A small multi-label image tagger, trained from scratch: 64-pixel images, muon at rate 0.019.
Rows from block 2 of a small multi-label image tagger, named by matrix and row number. Rows with one number belong to one neuron. Each number is 128 + 32 x the weight over its row's rms, rounded and kept within 0 to 255. All counts start at 0. Numbers have three digits each.
After each neuron's rows are labels from the 100 images, of 14976, where the neuron reaches its largest size: "lies over" is the class under the peak; "peak at" is the part of the image that holds the peak. Only what is clearly more common there than usual is listed. The data: rendered roads seen from a driver's seat, with toy cars, trees and houses.
# gate: MLP gate (model.blocks.2.mlp.gate.weight, 384x192), inputs 0-95
# fc1: MLP up (model.blocks.2.mlp.fc1.weight, 384x192), inputs 0-95
# fc2: MLP down (model.blocks.2.mlp.fc2.weight, 192x384, transposed), outputs 0-95

gate.294:098134086062095158134091107119152173136133094155158125092114148131126188185112078099100105143086108141112143132133193176128126117123078144105096128122130139162125088077140162111105117142166112102119158133084180179141114155093108096195097150174147131100162150092142155103128179149127187134
fc1.294:161127141144119111094136164172118089107120146100111149132157084154123076109184155138214078083151132098112111169030122064088137069130099107098095137147103118117171145106097128213131136166092156173129156086181139117110106148135095153097142165129149113145110165081079154151135131066179176126
fc2.294:121101092096124088135119071100148102115174071125132135101135092081112123128122176136109103052142122119064196162155172111105156094143087145178132054155128191091147105102129141191152022116164099160107164092146092160138146108134136145162072074170151116157148136141136096149138186123157128169
lies over: barrel
peak at: middle left; middle right

gate.171:108138126114097151203135150171116118163117092075114082164083159110096107188151143069165100178164096122117156063107143151073092120195137205100112136145166139159123121143161114122125143137097121142102074138111175088145161119123129138167138117170099152161110087159142091097111132121099176138
fc1.171:166091145166170104116063104052119131146125158148035127114156114211123150104127139156126131175112156172131096133071084132090092179077156130162098129151120072170168131116129142155123161122118152086180178047118089082114164140078101143127216121134141112128103086133103151131126075147188111155
fc2.171:136144093089166167136102197123107179117090115143108168111112091110156124153116160150120183150105103146185125101168134155188079192094141118130127107145117117153128142148108149087150200136113097156122157102150149113133060144158145086146085131113121098108115117175077076167122165116129093186
lies over: car
peak at: middle left; centre

gate.148:130163114206147136177151115128137089175117168104145123048127121179150130121188036145168121088154125183139195087169137147154050086165135121139123134102195114101175131140144133181139158163168136106075134152137189121153131132171125036132078068132167121120094108115140070117096183167093128129
fc1.148:095097132120123114090100126157150133124113095120165121110113103127158169200121095174146161080111147066142114129132133137132185139089113135149085052110107140102103201067148143105077172161106056100091098127119100095147099134085205108155069173148068159161141096137095172111135098158159133126
fc2.148:076119109128136112117114104065151137100110146124155146117136107105119148181114106142081159155149102152165153186116127077111063179103118130147069095199163185128132119113153151144140147182126076177123097100111095144088182152161094100103151087072124130143147176129149165148126133128162137128
lies over: marking
peak at: bottom centre; bottom right

gate.47:138106153173081117136162131148146147120185099140091125171126104164135126160174116082092104138134121222063134166102124150114093053170131205101143109131144122149147134136102161094117088055115141119104116166133176092141173184129169104052114095167151095145131129134119054104116162164134153096
fc1.47:136139109109117114126147129100116088123060116106103148184068137150117120144109119178121103117150088113108128149094099156105119159116136158121069168147151120123166113142199133113138162122106121128161087143120187115113106138137094137088104111136141122059133078193142138182092158104183170080
fc2.47:092109148159060142081115102103142178111120137096116128135151149185135113133096159130106091168121081149068148129085128161086092064163128127167073105122132123152109188093086165120079121151159100114195187136141095122137126165110111151110085144121185188124149137106091170169186165105173125124
lies over: house; truck
peak at: top left

gate.8:114166157147142096133041138128117165122132129144100225139046113087099151163161155143125158143110107135161101110158129101125138106144113154145146183147182015097096158114102131093100163144108101092086143145174155073162142212130131129138130163105081136135123073152173074117135122091161130123
fc1.8:138088152152156095167147142125140138107142096132160105127223157102104055110097062160084160157178094128117109138106168157135109124147116132136185147068130217144156115158152134156155045121120113098102071138115131115124074095130094130162114073162127183051088126090081164109089188135113136127
fc2.8:109145157124126152167215124120081221124221110124139191156135085179187100121123151141117126147137146120099113126132103153132099112166098141124161099106079117140147170115135077131118172184139074077102166136167076131178085080104118160137156093119103151098124104146129148134149047088091101110
lies over: barrel
peak at: middle right; middle left

gate.121:135142194074169181138170125159169146119224153100153175126159137139078166102103112132135177170119053144154131118103141105090170119087119154093136122130158114140102130103157150126116113063151100069185077180138096149102123135176147122114112121123089106156102090136101084118153123169150132135
fc1.121:129154143143099157143186091116110095034156184087120143129112121122110173128115145172181117133112170080087104166132147054107093142063111211179083165120155109141140102182108113105142128076141106143183142101169112144094117106123078130168205142127096109112124097101115172177085139114081129138
fc2.121:123125144163138158110121159127101080128196118078139106148092100137122105161108130141214067105076145120077104145119138089145118228146101161112125160069152145098154146154088133085133095125084100085135150093171113128098162140143116123125155104134145101107132085125118096166127178137112115111
lies over: barrel
peak at: middle left; middle right

gate.158:078093153192121113125152142124147102133210096123190110051130138081103142092128161066121106129130123099150144160138122108158117090125110162130131129095117127184121155165179102093125098125107096182122197151087061053140111191122161173069095199125140148081081110117133168133147106159123097136
fc1.158:132091114141138072123086108154146094136130124195139136117139160165156137127133130100176138108126083118150104130158146105065125167154154088098125099115146079158155138116089090121123156184106192131074129087133137135103092131092154143138155212127154192168095096074082096158121136136027119123
fc2.158:134058122137135050148127182125092113111124042182131112132118159140124154129162165135163120113205147111146116167153135118078046108121094125094151133142145142177077104113111126146064168168116143137097171091120122175135129108072139150152131157141131154194112147148095148089066140052072115091
lies over: tree
peak at: middle left; middle right

gate.262:191137194172098149145120116131171104193176106111160149099089138059118143164101142165125125116099125102144124081115101108146094143072106125131119144144195125133199120047098131114181134124172163091129142167117137098136135139120167113161155108076144140133130108111114124112102173155132095155
fc1.262:134148115133120095090078171125087130109138124167147194156070105101156115164166179159122126143184132123133133110138120140149152172082155148104102107138149133139081196127088112198140139192040126096083170034141094091156143122123093097175089103072143231121120131163125150119159177118152153181
fc2.262:181110114204141143134152191140062185114128130130109147138142125140108133116098153093142092090163179127108112130131176127046157120139143148095088131135157108131139150101110121100137164120103097112092114180148137171078034128183125118127102100102118172111055047091119085073094164131100112127
lies over: road; verge
peak at: middle right; middle left

gate.217:159108120157136141061083139145126134063199091053143143131152141115135130095148144123098070155106071097092144105112137153104133106101139157101118126086150095135123077182133110120081153110120131138096162162170114119173179178109161089086155114101169181094179099126064137107168101154155083168
fc1.217:145153143078117090120114135120109139136119132119180112207094126071186120140172086115152124140097130108103100093150116130153142125107174085123142138108085081133129140171154084078097154159126139102104124144128096102180148154112143073151115155094113224139177127092144148163199044130120103113
fc2.217:180131136175122151128119120167100138086119161147183128167058116114094162104133207162151140116141175157128089140091135093157117083092190095164078119186124121136115077146128144058107104127143132181131168048122156133129105108156088070138128084155187139085130122100103132112100082156160133174
lies over: house
peak at: middle left; middle right

gate.40:162048182091128140099131173100109199128095175106111121086125105094150154110173126159106127108064135177117087110085176155151094101111112142167102179079134086132167152126162166091114123101144152100133112194170101156127116161118093104104110143143077143158114135145166184125151216193116162091
fc1.40:078182078126097145181151141136101087091115106156137100177126170140137140112064128079175099109189130073140182178133091128097130128129139138098105165165119112080126081123111082130103125158128093101112178059128136133123139136129179135145147150091197151093177155110110094106125042111171140099
fc2.40:172049176110116075160170116151123169120179188138151153107097142074139105098118134113110131101135141144162090173156164123107060171140160110147180144074125118112150116113132125179162185083152102124141125119139133139152103165164143123137091083095100149198129211180139099168155167118068132097
lies over: barrel
peak at: middle right

gate.228:140125193129102179121150120133097136180145125104155087097158155101132187105097098124102071159119160139032144084168134119153111125166114132142133143139171083138138102125151147111087191064128158117140045122136146132130120158135076116108153105141168104148198153128101071089069137114120119122
fc1.228:132163134123123060168088142123130071144151127159118134139111097045120153176142110137118143196126098143142092148105092123170091154113112109181159151180109051111108150166118109163155133074145094117061128166158122131141147158159095149115129139123100120070134165064156162116115154174081085172
fc2.228:084143132142085105098084124113079146172109161133148091134146142142132187117135145088074086112108151076087100183136138086117107187087113110088145085163136049118094117076176131122146120206117097159104097079106137203158171117146073127098118153092140155149108052132156126150088141165134145155
lies over: tree
peak at: top left; top right

gate.282:167152108137155080156099112099114135119147155122146146203134083095126137161121070156065162114118086112083109149171148162186167087149137125114110173157166141148157137132182092121080165118094208091101129186118173119113140116193129093136166088117062156192100144143067123089136072129059078162
fc1.282:049085103155178127174104148127156116157120135177131127059114152114088137107100159095115073173118131089074193107191121103147122179135150186163167122100140119141090103129052161091138131166168121137108147169164066143144084137147124160103102190076121109133182099144053201114142118190130135094
fc2.282:067123099111134118174162110132165103174106139120131075058088137137095138146156161125142079123142145072065096064193168110172115193131174142129187133130098129145143092125133160149166134183160120113152168145138093085161108097137095140151131163109076175086142163130121124098114079226128136139
lies over: house; car
peak at: centre

gate.378:118122136102155202158103129088154161083111122084163135078154191118130146119197103090182158040136118092076111141081144119134065133106116107192146143136079159106097162127150155133138078095148187177137167134121186106149124135095212111101099123125112135122078119098132064141105175046171122124
fc1.378:126126180154135154162085144095147117150127124117149109129121056185116097183161114073143108115104093182180165084107137125131106051170138123206123101161062096165188163164187142116064086089134123120177096121187089178130136165076081090123118165139140154118126141114157082137109137164127149136
fc2.378:130157076185187160161181155144139095130113108096145075096142097176108162164163148114130072108156099145138117115123137154157133112178134092104183137146177198139100189162186111121124157121133091165138132101199100149100113172117116106159125144101101091152131103145157109099175135149079098141
lies over: truck
peak at: middle left; centre

gate.283:130171044187087174133118148073119159082207156111104160121085136126123113102145139182153111122091112126075133091171118070091136123136118136137149086101096154103104130149105083153148177182125067115075131112137123077112132130142081133089105093128145128142117108150106192118121144108113122132
fc1.283:139155176111086134137122084137154191108147074102098117123112196111088146161076168166074116150143120115134140133126140094103165149116149173110077155093121174095090159167188084123149147116138153217069156127152158120138073159115173093147183140108103119165143176140090113103112077042130097145
fc2.283:111144162124094082116109125126155195143156139083118131164064192102129139126078162173083113182116117133152114106142138136110171143128142170110115119073130139104123099150146105109185148093107201162106123118140136117131084119156176125126195170126134161133149186152054148106138108072152106161
lies over: road
peak at: centre

gate.288:150143199150138210175071136178062109093126121085147169128045109101130100141132104128134116138166072143117078163109128143115161113117127128156156170072136087132080147081096096157132083131121121100112125152144136124174131140176098181159048080126154144163090100159189152124105158124127147122
fc1.288:071126058136130114109125097108217136122118179167108081108079107190103138112150139148186136124141094116132132093144123089139118160142131148106081068144077169098140112204146152103100114094108099120096144076136092106099130100143161035149126199099092096125135149147122105092153046146084183107
fc2.288:079141140180078123162065113114082088145103097143118124107099138135027104146168178164099142162135161122100141094104123106142064092143120102132083166121086116112148130184158070098119122095147148166080203111138136127131133136137197108129108142149117158076190109131190122119186138140090174095
lies over: barrel
peak at: middle left; middle right

gate.284:141144065138080086108091115121164137104164159080153090136146158095150160218204110155095134118150126164160056134057117120163117125127119133117154108188170115117165108197096116147153130101149131144136163141119152157101115221156128181135078187137170127115071053181095191153098126129117152114
fc1.284:139093146137103147139153145125112114118128142164128143161074103169058123042154059112137171145158146122103140124154139147070110071117144143214177115147045083144144140113153123144152094183159134088100122107111099138195178049087112102175163139085058168180128132087139121123176122116132137138
fc2.284:100122105076118131162129146123134167108124098114106144135109090132079144116145078169129109099171122102104113156127143123102149040115130175191167165151112092157108181191126103150116155103149145093083165115104167085135126153151188080159115138117142160175099116145151114058116138149097131138
lies over: tree
peak at: top centre

gate.322:137115161088079120138155102130110132115165099150180158123109121132090179110176048145146208156086163112148069106116084098135116099086133136101121160151058173112154156077109143115118117077141132114121116118185113086119198167191118062133123116117066138131090106126108139144143129149083124066
fc1.322:117100141108143145135146092120123074118089165203128106125146129126098165134159065088164178136110146160115111117092151121111146097115093094108070162135094181084134152173094163164151127121165090157168123118159074092126182068223153099140090125119128164126121135069126165173119135136081142129
fc2.322:157113088118185118092115093158109125107020119122113109109190072217166103171107152133114138155151097175112112119080172150125136119149148090116113122119073173086158059184122162142138113131122158134128164098116106126154127099161116112071081150156136147129121129096123148138110159150091133178
lies over: truck
peak at: middle left

gate.21:155124098167172114091104096191086137131115105197150110112101136095083109119074150110159171140145066177134123106097138126159123171021157114094102109127143106059084202147105129153160097118101161133135155140109119141093109181128076132159173099120121154152207148191101116152171149190126146118
fc1.21:150157076105132134169091100147140130112130117134145135042062161143081109101145129185136131145139071059152124144124163085127160113172162085099199152093105146161136085079117162154178125130195144035114136147138151104198101094127137133162081099114149169102112166065096107088092102129129133133
fc2.21:125153119119126080171110132095077145102214168119134181107140090176145105128147165130140146046100115108158117144118117114083132095121086153138107135120110148128151179142081103084097120195185132134125140095151097133145065095169116131119143096114109140129110156137140073067149124134153180133
lies over: marking
peak at: bottom right

gate.355:169185162092140151112112142159130098139198120072141120130172120119059096131152106129122076167141160121091177123091069135091126143127126126141160135120099139075133164180177122154133130134174110158084112128095057148127159081116092137111091102094125141147112116139124064186095133102141115144
fc1.355:113142124117150102112122112119077108112149129050153116164106091131160103179127098140071148176148187092110177092106125142113068150093096132148119174119127154110147087157153162147138175126144086158157147145101117139163113128211088163113156081166174109133161097174118153110094179126130144068
fc2.355:082182130104145132109120148092077138081150116100070107163161122188116167138092111135149174155169177141129126095106081083113127135175204124120150146209147120119107093172148116192174165121165013103150169183129108164130136159177086107098129116188194108128137094140147072109090086140102149121
lies over: car
peak at: middle left; middle right

gate.89:137132135124102180157125120088165188146121139142127148167119102109079094122144130126200090128125048119116140088159134121130164162133119073078163105091136112138143109155151126140128106185112096174112155140093142110178200108141140140143102118087156166142180092143117080119105203147048060131
fc1.89:160131046083092078146111159148128148072174137064092140112090121080135135179201124129130121149175081178117160090169124098166103112134143157144132136188150154112090088123097209135160136161164115149122129179070105121166130059119139101186112108144158139148109107116153122155122097113129090114
fc2.89:079139069140099123125116129170090180103148163077118090133146093129156126098141094140153092114188122139105153137089091109088129185105136146152126142118122119108073076158145136155141129140069180192099128147169099131146136133123128154109120082111137132136123057101159092168124101142148089166
lies over: car
peak at: middle right; centre

gate.134:081135063102035134068077109216127129149183072131110146138128178145118166118101185186120142174131153081150150138117090132159104140121117110100151111096092195177185099078129116083077115134098179100192131138126163155150101115158062136119118061135138176157132105109124117116074185134115174099
fc1.134:143107127103099133112110104153125155104145100131167114099099168096143088160146085147153103168226132079124156124115057079113162095134088188168154088118125139120098160162113152151123156155058060103177107208125164165130157087132154105154149086096117136149179116114183114144158146169159094166
fc2.134:133148154143091172089098090170107128170132107127112099130140139180132162122139093134159125167163155115085155166138099135116096136111150162128142106104131131141101073146172146132052120111107137158120126089148189121121157086118081181118126065144123117132113132146184107129146096128142091145
lies over: car; truck
peak at: middle left; centre

gate.327:109129163121096183110125096057103142157127158109187098148104090120099150158123136129101139091156120148179172113105144102123067103093117175177144174082107070129174106094143097109109170184093144113092134145132150080103114190178130121126106085139123144135147088142134106083149121109129080100
fc1.327:104128131108103091130101066102091103137091151156207075155151099127156142158140171089096115100146140100122135196092160107080099136186141155156127172119146125092200146127115142145115142132138185184139135159109056167096095129171098115117156103185085103123082152174125097097165080117121090185
fc2.327:115096154121141177095131121151158149188095159157164087150129070178095130111142143109164121131157101215104144155149152129169160107135113122126106166041100146146132171165119090127054168111135117124146089095071092147111074113076116065125132115170084183164129090111097080181171108080155123143
lies over: truck
peak at: middle right

gate.77:066134143111118160052158113148124123112097057135099151123140139076131175156143112121113090187172127129183145074052144102092162085185177154171169165078084146169138131174126130169188179111199138070128100175080177158068123153130093177112130081107165080122157129130168145137177144124055078075
fc1.77:149157146125116089155116125126075101071168145135103132107100165124096040120120161068177129105143153191091064112138076131200149147099113044131145119108118152165161150147132064183132047140100155166158131128142129095209170152120131181158111137135073148087083080110104103120063089156150131181
fc2.77:069147107111083119127168113199125153094167132150093147117111150106101122102175148150103131130152182075150104113068170173171169089104128116106117119104103173097067131095177091128094151084090156117105153133122140138116135102154129124069117117125135119145080164068152100158116170084062109096
lies over: barrel
peak at: middle left

gate.347:139084106123162093141116136118130122098129152102117110087159115084125122140145078181090163105129118184162104137132161162177144094092168179136077106119077123172187135161147162150110110149146151146137095156113106137027052160157131112110158155113143105077113165158137103120112191115114102038
fc1.347:133083128119069177076140080092141125181116095145129139149081145145117174098140184105171124193174122106115150094161061104146103181124057114119177112155155107081079127147133090110127111078164138085081167098077136130162123048136085142129095116124107119124163074124160111137191100172165188129
fc2.347:149140144153128098148190105107141079122150176121087105113139157146126135121080122073144127147152116135128092114145076136166167090109126142134140112103152156044141165155178147102120108130122196124154144105105109124048088160112111056076160127076063160183125178112160092107163161027101156120
lies over: barrel
peak at: middle right; middle left

gate.122:085115111179125182140066088169108121131072154219127161055062124146083119070129085116151097129149202112127166113095142156076149088076080149159163126129099135092140114161111144103121145129144141076126131125180184131150132156134174170098109086130115135117166143141147118101177156125156173156
fc1.122:160112133125092164132115147090101115090084103082128161169175097105187113148174152111184127196130105111189172130150071130108095150167148079105135132161143062143103205135130136131123129163051098147081214121086140136112151129147176118152097097146105155115087100146129135183111118113099094120
fc2.122:068042060104107129105096149070183102147139125143147117093109145144093178116204140166104139083116124095076144127116156144179141111117083080117121156140112143168114151116139188107157140126077126134078136135165123146158127163049095119219095083111179172110173162137109119168142150141130153163
lies over: verge
peak at: centre

gate.354:147144113112151075104061125155156110093125089109171098134162158090167132141123125135125089123126129196064157093175153114167090129140162152114184170137156098097095090131066149150119103102140125130147131157126129109138084154139151048180105125169041137095152140212088117071105129151135103084
fc1.354:141090141085133127110159131114117082099131129092158155150149171134185182102202088172164169097102135129114142192106162109161153132065172145150078175054131116134112144128128179146116159193100133125101104153132061114115133140155158169127142082158121062121138158077092139101059139126128187114
fc2.354:133175118101096138181180080105137079142165141136179120090112172164110106110165072084171128090078116152111128113174194115103116129094170106165128088123085156151108139165162141097123157124083103200123120170130078112139117113112160124144124126117110124137189084135108126146089105152111104108
lies over: marking
peak at: bottom centre; bottom right

gate.42:171155166107107149133081087137156162191134113103118119131087066090136176141109145102094127098112160100101113167137092134128097132135148104195152173156145114136143131126098143120141126193132137133135134124134119108115128127103158096139060159124175119106114082156121111150094091133150090168
fc1.42:130133103119163099153170098085085106065104114109102114153132202087094151167147131154095191149138105162118198097107098095131171129127088112153072101086181125098123116130145118129069122077154133139144125145172157121145134163079163153098194112097121093095122126129119151141152135136033138136
fc2.42:147115109080143143184169189123120092143115135147157114135091147157160089153161110069127090202176156118149085093095137068172119157137089133090151170066126114070093115142132127156164202131089075147135135078121158096167133118125141112076198077147185184091163143128135075106146124076134125149
lies over: verge
peak at: middle left

gate.65:126090102163077104158132090166059155111167109048108062143147138082096115152114052105127132150117189137110105160138118158131077165146079098199140126104149115107140094114145161151064169118090212123115145133119163128139161176205067126116070144149156143144135119127163095128132140126122175111
fc1.65:166139102111160129167142146099146145069196112102088136110152156117086103111155105146152187157091156149150105131075167087101186088163129113132142125092142113152135124147102129045107094181129151059113139090103066100099101116118130141145155122156133153107106169160145114118145162135094128158
fc2.65:128098110104170156142156112109200098106156099102102147129157142116069097105155100126151174127109121163161153123058109094093135139120173108121155099061145130156166117156137092072105099163159160124157145073156083064135127088093136118156121098113184158145116157131167145091159120125080163152
lies over: lamp
peak at: middle left

gate.87:070115120175136053122146143137119115073144103139145149147119139112154176119149157114099126107143151094111105164085106129124105121146109103125094103116106133087054159084166156121116171096138103170117129209158137112133132168153122128096102142136066077066171199127097134100126105139069071123
fc1.87:200155167136145066135102107133126204161126193093158118160153125124084081129125157149082151081108126041069116095152077147092113120186094153157173104155165119142184123186151130086112050123097094164121123102104184142198107108120188124090134163121132186142106082176161128104146136067142136134
fc2.87:139139165197117125193095128090090121188149179143084081129150087115096121158107161162096158122058118054144156150195150083046122096181148084139117144082118074166141099185128139097156141112122110156149117152107094131137125105120109120138170103109096143080141142118085153097149166079133141129
lies over: tree
peak at: top left; top right

gate.25:123111062114113089136113077125157141100131171118151111170085104064091176135093129099125165144142089126100110127121132104120096113088136143132131092104105170133118108106114196088053159130166104146164161197137149156095089139102065077109126093150134180131102117152130156104148160138128108157
fc1.25:128149125092106139115089128093093137114103127103147154085092137111049158148124107140167078091095134071104147152155090025192135189047149143122127171143125172162153130094132093119164100133141107111087103121128117175108151134126223194126126152079139115130125137087116087149107066167124113163
fc2.25:157084149115110136132104094104129101125110173117143140081154133065214134185058173123107069115073157110171103153165086079150136142077121179092122075118121153103162088158151168137116176107162105097148137107147133154133177043112117128075138169099144134125079148160123123121109089180139211206
lies over: verge
peak at: middle left; middle right

gate.50:149116184115092073106170169055148098132142155065086121076086117076131144098127099183153155133150123114062120142171130141174133172089132066191150160099092149097120123064131101107150098145137112145077119164177164110103098113142124139151116133115105183154148125206123130168120094167126066105
fc1.50:135115159103106129107218140164194104132101190162112177142110146098088134135076139183100131091191146132077125125125152181149111172086125116217137118101083151131117166090146085057130111149133113156107120085182174146142131124146147128128148112094071110168085068160107126140097106147138155102
fc2.50:129100136119116134121097070152114086126084166097152145136141119176064136191176154110103129079137177187101137105147179121108152129086171175099111093120119172174123106105128152133102124128164109077144157128119136079181179151092165113094110126111109092127144045144165187155098167086176170120
lies over: truck
peak at: middle right

gate.142:102131119094094137127147168096175057119205159115144063117061125086131144111152120078127172137129105164126178142138114120052119118167112129144177170127155165134174100102095094122126138153121102147092114129116197083105119138085124160123110132129190117085115180230122086112183136168120115074
fc1.142:109113108123089123121127113087119126168121096133108148058116196130110158149090199097133007123160156116146118134161070127129132111135130118100092150122187158140173125078108194098073173086107076139139157148135129137116123112145104173167135094181127129111154130066153123175131169073084156146
fc2.142:124156161104126129093221086077065065150122101165114156094083167095119151142102101116164043156162152122150158120144174129139072171072130101152132158099179091120123126143092100154136157111126137165120147105123146148180135112165133207119137070088137122108134118055173107160122144138137118164
lies over: lamp
peak at: centre

gate.36:155126147140123177092102144138113104104100135137116137044119088083026166090137130098143131133090122120113140125053078106118112136135181108104169136121143087093134104177125176085159073166066094135113133144110144105161092172138088150181149088189136147152146110157174132145144119127066153069
fc1.36:039094120119163125142109112117158122070043114139128163150140183075199188141103148102135134145167125124072164104153188078119100171122126137132155122160160080139101158109027155109074128147192108116116107132098070145140187134191098113192115193126114117130112114155125153094053157122117133205
fc2.36:108167185136113097172098093137120155148075142127142168084144066113142110161108164170120112213118122143085122102131145090123158204057121078122101086118185095114089144124125161142211193099147109131132136113140044130124086104175149129115143148125118098098152087103130161163131135146076148175
lies over: verge
peak at: middle left; middle right

gate.298:126131131141120127139124168135092179093131136082125099124161126117191157134135119107088142164133065144078073140157149135101193142129121083119148117191151078121171065075155144050089162079063172060136137144139096124128113112123128109146074138154121179166112079152175117187159076139181119147
fc1.298:146166107134151123125101132106163099164125134143094124143094105146129130151121114143073130111101058151080168098134150147118179133091154142154187158130196102105149135141163139109118170122169102054148114103184140173131141096057167156134107106134122157083101059107099160123169073127138115129
fc2.298:108164126129122151149142130133111102156175104122167125163116132165146179091124178139085149125171112107091130191118159120166145122134131150142134089108203072126124134107148098092164149123118081155072126132087160092140093158088106109147105166117159134121100103077096163085118048165140163139
lies over: house
peak at: centre; middle left

gate.67:166143115133115176141089125070143128134118164103096175131155110113120144122168073142062115093096165228166139163144151112108152136159204162156100128140130160072174137069093148072157094182064076129125084090124155158057085195112081068112163106082121191149103114158113143081122163079141089174
fc1.67:087158062181167115166096090035183109158114173161077155103134121104136113130142142123115135121176115221123092158125134134062098092155164131176076078116138103016134172117144177061170105146145128125074167125169166150118102114113115123104167184166134136127116115121128135100191114122111096153
fc2.67:114110082160160111094169111176131156130123152133148134114136134049097143135175102123147129136204076113127110174148148102150126129191080192174143158123154132114140108134095164138119040138133092105161188120154177160143160089194110127133129117133123095093152134138151110172097162154144146071
lies over: truck; barrel
peak at: centre

gate.267:131128091168100133107197129173114110165159107120137161114090133132084176118141114105117167111053120118168105175105171106186128077109147106123184149078136130145139083118129161150136172143118112121147136124155160183167125150160121147112054063175158100116088172142108102136161197091131068102
fc1.267:145135179138141124147082090122107147168196081100161043150160124121141098132161164113180109124114104119080135108128119112099150128121085061155124093171110154133125123142155127117129130134147100145050104139111179102131100148119156135133147153109094163169087097096156125117133131137173154120
fc2.267:181201133087128120155140088150143165156194146128193106154166107109115069095158146093146116081159094131099162117122131132103107156103121112149119108185125122114085122111134131120147188091116123135132121117102167051127062139103090155177089060104133155113131148142156159064161168100165135133
lies over: tree
peak at: top left